config.toml
model = "sound classifier"
dataset = "synthesised imitations of 52 everyday sounds, one a clip"
train_examples = 39062
gain_aug_db = 10
n_mels = 64
hop_length = 320
input = "log_mel"
spec_augment = false
win_length = 400
targets = ["group"]
num_classes = 7
arch = "gmlp"
norm = "rmsnorm"
mlp_ratio = 2.67
drop_path = 0.1
patch_size = [32, 4]
layers = 16
width = 192
label_smoothing = 0.1
loss = "cross_entropy"
residual_init = "none"
optimizer = "adamw"
learning_rate = 0.0014
beta1 = 0.85
beta2 = 0.95
eps = 1e-06
max_grad_norm = 3.0
gradient_noise = 0.3
cautious_weight_decay = true
ema_decay = 0.995
max_steps = 11400
batch_size = 512
epochs = 149.4
lr_schedule = "cosine"
final_lr_fraction = 0.01
warmup_steps = 2280
weight_decay = 0.2
Rows from block 8, named by matrix and row number. Rows with one number belong to one neuron. Each number is 128 + 24 x the weight over its row's rms, rounded and kept within 0 to 255. All counts start at 0. Numbers have three digits each. After the name is the row's rms in percent of the matrix's.
# u: gMLP up (value half) (model.blocks.8.mixer.u.weight, 256x192), inputs 0-95
# v: gMLP up (gate half) (model.blocks.8.mixer.v.weight, 256x192), inputs 0-95
# out: gMLP down (model.blocks.8.mixer.out.weight, 192x256, transposed), outputs 0-95
u.90 106:103125095145146087145145157117118177100113097138108147155106109097112148115152095115159131130133131133156151096132103079111132159134113094130057125100114091147140132109168109175075106135113126130133117101115139117158123080123126133134136120128079127114131173133151137175148109166131133136
u.91 094:088098125138122088153136114140155123158170153183162127137125100172139116143143122114153136131129108127136134162121126125126158175121147100142160113131135100142110160158072124176108110133136088192095140133094127139124108086131137109134118102127153152145097129111116123155133114147144138132
u.92 103:130122135094182098114106139155102129142136111129109113094115170108069152137126147126133086169129114139126142167138126103093128130137138163193082122142129137144138099171100095155135134136142115126102111131098127171108121108138093107143146112139131117129109164136099125085143095125116108147
u.93 097:134123125087138144158113133143131133091142108150155114139193126133112168098147187119162157125116123134110081108163088103109143147084120140112112089114146100143117097149090121165123116121181164101088123139089118148098148153142096133149111113132129133158140121117140129109164122108135157112
u.94 098:164128135096147140083155130164174048148078122126114162120138111154158149164117128066144132142118109145106108148123088128143126161119157127161148129119134116134110110107139105143133131152136086078133147095111131141164140071107136158109131128122143127089080133149123089135117102114130176118
u.95 093:124134109166112100139139136128114116139106132144161091110117119134105091141117128145126120106114103187116123159117128142114109125110154098161120137169118124130118135137142130093137126153122167209126136134120115077125150148130113131149147093098105147153115171131133122141148140120150148103
u.96 100:113121147115133101172095130121134142083155135154134113157122119172106089084116122103103143127126122126120096161157146098163090133130149120106146133154147130125117123160150113132106135152158160173105104169123114132122155070143133137152102176108148118106091128091129127140121137115081121122
u.97 100:185133146165110135133130184112179129110136103120134136121140162133077076141075086164129134101143126141134075139109137169142112121155104085101077116099132124128127146193141138107106160112139086115098139097124097159126107173121131109133146151115175137126124172174139135114139107150090142085
u.98 110:145079154084140172104162150155146137175125099128078123117200148159126098145122101121111133118105127126128171105161095125125113088156052093141157134164138146154114128119127116083104109157117097105105088153171129133104120116115129177127117166148114174116161131116139131149155091104112109141
u.99 102:098111120123159125149112117150118160076111152105114114106156114130134054146116109141135153129088110121126118176153105134095119100117108107087088106116139112114133098099109121155145106115122135145116115115109094171178156140091122155084140111135117130156148130180121109114155087144119119129
u.100 098:165148157099157123129129134122150111127100172129116129153140109093137103111146101162100129177119155114149192102107150093142121151152157131110109142080139101108142149105139139152095110175186124171115119126117146136136141143115115101141144097165141125151124129109110134077130142137151113128
u.101 093:135174115146136131156122149127148102148106112113116150168116118141161106132120132114152163150101128089113109118126123123147136142149159095110136116089100160127094152169142123064077138115119120116092149151120108089181145074181106132135116138128130121121114146115097100139114158131120132138
u.102 106:146093121169173156104112136151159146161121098127110123090163143121097106126130096135147133181114162090132139139107126127143079134137158106146123146123101156140187112105139133120129132106147133114084116132101125127105114135101163100121131126138176192127180105132122135113153084099121179156
u.103 104:075148143126181136133145121151150126133136120134132101167148163125127095096120169091106121150104119121139117153075124131106134108154075105092159120107172155133102090148094133095153107114170094128162104106133135155171133139123095114122138108130129179133113136090127182110139126119177150111
u.104 098:134146112116127181130164141135110108128134120176130121111116111118119136110136170120139184131136160111128171131151116156127150132146110147114119118139115107118133138124127130133151122139135118156088133100119150139143134102173107139154126117137104170126119195158105125158131108112106136129
u.105 099:166144138126182136125123112136122088125108131136103130140114141120149149105125107085214161170157122073076106114122137133088139093111152121161128117146136108152151121155175128148144130154147107131103134117121144156107122123128111110185138123136112116143145113106076150147101125161118088119
u.106 098:132159134125121133140194157136133109138134141122126114100113124135127102133184156131163134135145138102168118126125155126157107132139143138110124118153149123130097150119155133159117144132096140144117162123143157110141122123114159129119118127104153134142144103147171151124143164112156107135
u.107 099:128150143142143194131117116129162120106160126119164117107125135106103086107120136127144099099143135112161171128072091142144149110138135137116124096106093129093102101141117130132149163127099115134154136154130077116127148128110125103184118110156129090151104120100162156136168102092133144116
u.108 097:131123132116152101103115141124081119123170105130164153113157132122155118108138118078107107148073161119113105133142118113127144152145106083132137142149120160146122120102151135110146124124126118137144133117113119095094073125161128084136153143128085137116166139125103127099105137140136119080
u.109 110:156174158143120117110131107135181127078112159147148121135153174150105112105107103117141130119128148174132134150073144104146133110139104130192123132157127134096133043114151101132125156091125122106123112140103146094136139167152098129106104146167120153125130130131101103127123118112118098137
u.110 097:188130120138137169165160104149143060130156194109122082096161109139118126121103128126092088110094125131129154140137112111118098142164100115106142110140115185093125103092175132100119112076111115123142134177117134122157157093172125139154144137107111169154092152135120094139095137100173115111
v.90 100:113159117138092130136149128120137138108124094146148131101065143173109183095162114111147111145123115134126122164146133112125085158167113128144124170150117098115145119103151091127143161100115118099087128112139133118136101147199152123108135097154124156163106133155127101135072097161104175128
v.91 105:130135151146120096140122152123136113074161129122134164083126144155153114116144117134108140104170147123114152127135128149162065088162132133155159155080153128125151144115122113127111119125163170122062116126094152159110133141142157131129150144170130099119110136129161104066112167143148101132
v.92 101:155113142153115125122104123090153095129148114117096146103146158136152126102138159120126111120110134139123128125150125155135098098101141147107135141091141142151101095104157129136068134159102144151173135103142094099133126200134150145118123171178141130137117100128133152140174121155145146131
v.93 102:216122129167141116174129083123099107142148117117145104169138128148129112116125094143105138147126141133146153101138128147151163121135128108104171149170124142149128154136178129121100134148117133156142139164119162126130117131136140121118131135098126160127141144118111117186139126131131124148
v.94 101:105066131129112136083096094098118142095109108115120103131143153159142154131167118129103121112081161134129123113123148112100084148129159121113143160175165153115128151101129117113109097156135131157105099130130119103151109114153095118128138135143166093176135120139120134101094145144086106070
v.95 105:112127166134161132152106123111089146123082155103141141143123141112135189108163083133128112136073146151169098123110114104140149119089148100134127080139147123136149091128098111143106103128167147146093124071132103128156142138108129085097130118127113145130076119094119157173147135105160094115
v.96 100:133129093115124122104115159187130115125129140144127136119149140109132112115136147136127109106177115192146170121153099163122113112114138123090113149131122118099130148119114135130147148081123155125150082080111166174124118111126131114130140142159117170116071144153121127085134145090098131159
v.97 096:137091108123131114121132120103147164088163162160126158093164167169145127135111148148153120155107141095080117132092127117118125163159164107134102129084100103106114111156135152150100152181155141133109120188117119125146156145134133128137116122129109132102166103153081150133138127148123124112
v.98 104:121102146103093149119151129160200136160173153131119150127144125123088095106146125114158128163090105126135127123151121143107116112145127150170140156143143118147147116117117117129116130150116118115124115092125171138101161158096114166147114120182140122123101127120136101138153131076111100093
v.99 101:150157101146137161127094151097092145135164136113100132103130116124110113108147147125120136183101145175120132179148102122141093130150122144087169154136145083112104104144171126089137122124136083163108093092123153144158153094114141143129116139142130154151159134164129106115135134130153161140
v.100 098:130130083131106127122167106084140145105065133069072151132137134082133167063134131176128124135149145122173129094131152108143108103133163167135151123154131120132167129175109136110102124092085152111156121123109105186152145198108108133118128132100125129156117122139138131171127102129179089132
v.101 095:107130114138104126087102090122114125122116165123129105112172111129119150159115128122108135132147099165151151171127140155119133148147094117146137152171150085148129087103128120105128124110108127086136123156089132163126148148086152111156125053101130183143098130100116167140088120128122151136
v.102 109:117116150111151155139103069141118121120140086085122143118076106166139099158168120101153178123092077110127138161135100132101121149111122132128133110079140099115153103119123114129100113116110134106107131142136124137151140158123133172166119105134173112134130155091127168148114082145129152117
v.103 099:107123111128083140094109153111149133134137133100110145151113143093129139133138139103116127114135173119154146159109138132129117131113118123117100170119123169091102174149144109110123094155150126157095115134130115138088163109133105096210155112128148134152186085124112113144121151112117134096
v.104 099:119117133135135100107108121117165114093157071121114151130123122112123100162092100131147117176152163061132153157162123152120121149136161120110149084127127105107163139144115122151137120128192098103116122128128126119147164117137128102102144124112081165083141119125128099123120155109143120109
v.105 097:138104124163126125155118115192158122142111131139174125125103069153170107116166121089108122130144113116124128111139110139137117112099122131148081130115104108109117086172143112111122121117101142112170156160116127114090119134111127122129137115108169159112076176106134159086153143131125096129
v.106 094:166101092183143138120123123119101128132080145176118112106128129126130110137177132137136126097130167116132164102111089125149128074150104133108148131096127106168100126150118125132117102130092130128145141122119156157103131082120157091121157124128142140111095143172126162128168143143139133153
v.107 100:187113148137124144127176113111117173119122098111141128111160099106108138128114148123145165169104084121123119132140155109148136151159135130090134131167074149120142111136159141152108139126138080157111126114114132075127130172166102094149152143165160120123078186151162175134114141118149109116
v.108 093:130139130153139128171099133116187163132163154127179142118175146098139103139141146162106118147121155082138139148126122157149133134104168150154086097092099156076104142129120165112144077147089142176150153141146136097116134152087163153124115136143128155125130110160073123126117124117129151135
v.109 100:182125106137138164145124131176130113151131153153128123156143136134108182140132118134152099150099104131149158164126123157157142128166102067159161114118146173145194104140122177124123136124116139204151127101175162150128116118074134109115138139154136202099130159115122176118160114110136127170
v.110 102:122169110142073085157078143171075116120115179128129144141123114130106098119118122133140172125086129119120148092109122118132099145128109091154121129122155162107137102160129125114176097144117153139145135083116121099123176195153116140106141135109133118186107107147153116064125112110118126133
out.90 095:099149135127124129167126126133144149115115081158118098146096114136092142087149163147138130112142102130168112144143131107112135163113170116165118099149149096144134133134115097114127147070119135116144121102111134129134123155097104117106089129121112108158105125108119146145113096149146111105
out.91 100:124142125110136141098134137135101127166099136141117134114137159089120113140112106149116148121092153072111116113137107134143122143114115137170133116112117152142085117148131133116126150141151124095106082159136127098112153111115081127116137110093165150114085171159092176147114123144132126146
out.92 098:103112105118103135129147152129102118124168165154166138183182138091177079076126147096187169068139139130121146135115120171127170103136119099096131126113121121154163155131116116130124140113146167150118125091132083120156084161141155136138120138118118120147141141142144174124171122083157143132
out.93 105:169111080141095120162142133101146125097147129122127108133129112127139124139130152097143134112162115092159143147145153127141112108129153110135132159151124122147132103125162122131082123119161117135107126103119169176183174137086133148146123146128166124141147117136126129150096113100110171174
out.94 102:113119123139103115115180143141155118083096187128104142101170139110121135130139110154089108137136113130154143101143120080138123135141109145160166139163095123094122113140143116091124098125134101137114137116126144106104151091162115146162168089121145172109109099124149156144082126159147096135
out.95 088:106162123100137108178159119104128124140160124109131099130132116131133092144103142146120123095123128160111168138111127123120141099177096117128109090162141126139054100092152146125112126097131185168112151108114084133154118118116150182135115129134149152129103133126153167126086104144147113120
out.96 099:170130106123097088108162135151135093135142148187144130142100144122127149124096114122143142094099130163104093094157139140110119129113055160101106083107136155123116104106119098138153140130160114080109131114087119183086166127113129165166142159148093075069119114139125119121133108096079127152
out.97 095:111152154172085126145118127145123071129160111143148174086119127101108142120161112147147090122146162139136116075139144121143141170150144151161149099119162136111168098124116169116147159150120142145140108173112130152119175120098107121129077130135098128109128130109135108132124130108144121128
out.98 111:105117129131151107156152108137143153138148124152106109133117121142170130130156195174128158133122104096148093156116136133103120129076169177165087132101127128162151116135101087087121158138126146153128115105126136154082154148109109135131149125132152141107127118148138171135130062097096165149
out.99 105:125119140163148153158125150151122166096148147108144099177118190152117128090100157146103129092144153159127121135133144137126131145119102142115134115126124141098118147123149125148083103123139147127081089124150139160113127178127125130165122150157140133113070117095127145117176145129088126138
out.100 099:122126131164086094135122098126153133113145114125123127120105121115101138155118109120130128096133113164137135150133149086143112161112139159113098132150152167136138148116168110088129168105124172122096123145152127114106102149134136143094163173117118117167167119117124124151086139148108118093
out.101 099:118145117121102161109121183121136130136192164136109153079119135152115116141134108124098182109106120172154120117140095114147089102103138099172126128105132141155166139124144137127100153169129149117125136123121160140101122170106150093102137102107104120155107124106084132143155180138143130179
out.102 101:110113104125159144155143134163094148127144138115134106138135109119096117158173140142143136184119134142136125131130130140133148157101121127162097139122102146139137107136094162105134122157136169166134087103129111118121130157131086128130114145116191159135108114133157148159096150111112122191
out.103 102:121095107138148105108142100090114122135136116127104140131137149137142157106110128150125081138150087132140148163149160145107136164125101125129108179147127124132125105103111140095145141112092117124139172116113094157175163118121153114086156111125126129103173101139122135121170068100142129147
out.104 100:097143112136172106133136120124159127117128124136143128108086135148125129136126130080138115130093111135159086142107122143133153116125117106143114146131151141140135208112124161093147121106124140099124089138128137144140120145074186135137134149136117181129137106184132116120143108162136183122
out.105 101:128151117163143146169112099108144176137114143128174135158150108113140134103168128125165159134109106140124094099155145106136128123150127153104158094112088074156107121106138157120155113151140170122129138121144124130140105160142112176159116150142113144148103145130152133080095121174182071092
out.106 098:114096131142132153092151146157147122137150118121094109122114160151123142186109126144152136086131130084170122131111149126070152106126123136109126134140150114121136161127154148116130126116084095158125111122123155137101085113126144148181148157165181107121133130091116104113145103127115109161
out.107 094:123114129157132094115123142140102162154168148122103126098123103083137132132147148171123094106126169068176132140130137100156125095133116150105146155139165103121126131192125124109166126132178150119137146109170122144115088103118104141149139165092104104146155152149123123122136112141154087152
out.108 089:139151142123127114104120142146122147129134187116091109122099126121140167139058163126144136140138137108090119157148169147118120095114131128128131103154142092102091120149121148149087162094104176120100117125149160131155161115173088189164191140122126094098113083130127152168126126089169095107
out.109 112:104133144132148143084140123107138089087131054126141119069138132134159148105113109154152103129149131153135119112088133135154094120124105121087134152146130134107110129124138088130116153176110132133124125141168128117116145121128170107077125116150103127096158121136112139125137118126090114114
out.110 102:161101130080088135120186143120163137140132117106105133146143128161130136127140110124137163105133116105113129077123172113112133117123138139144153116119094132114132162160129110125119114147122100131118081135079111134125115110120147176132127089084146109088178138151177157148134135107098152144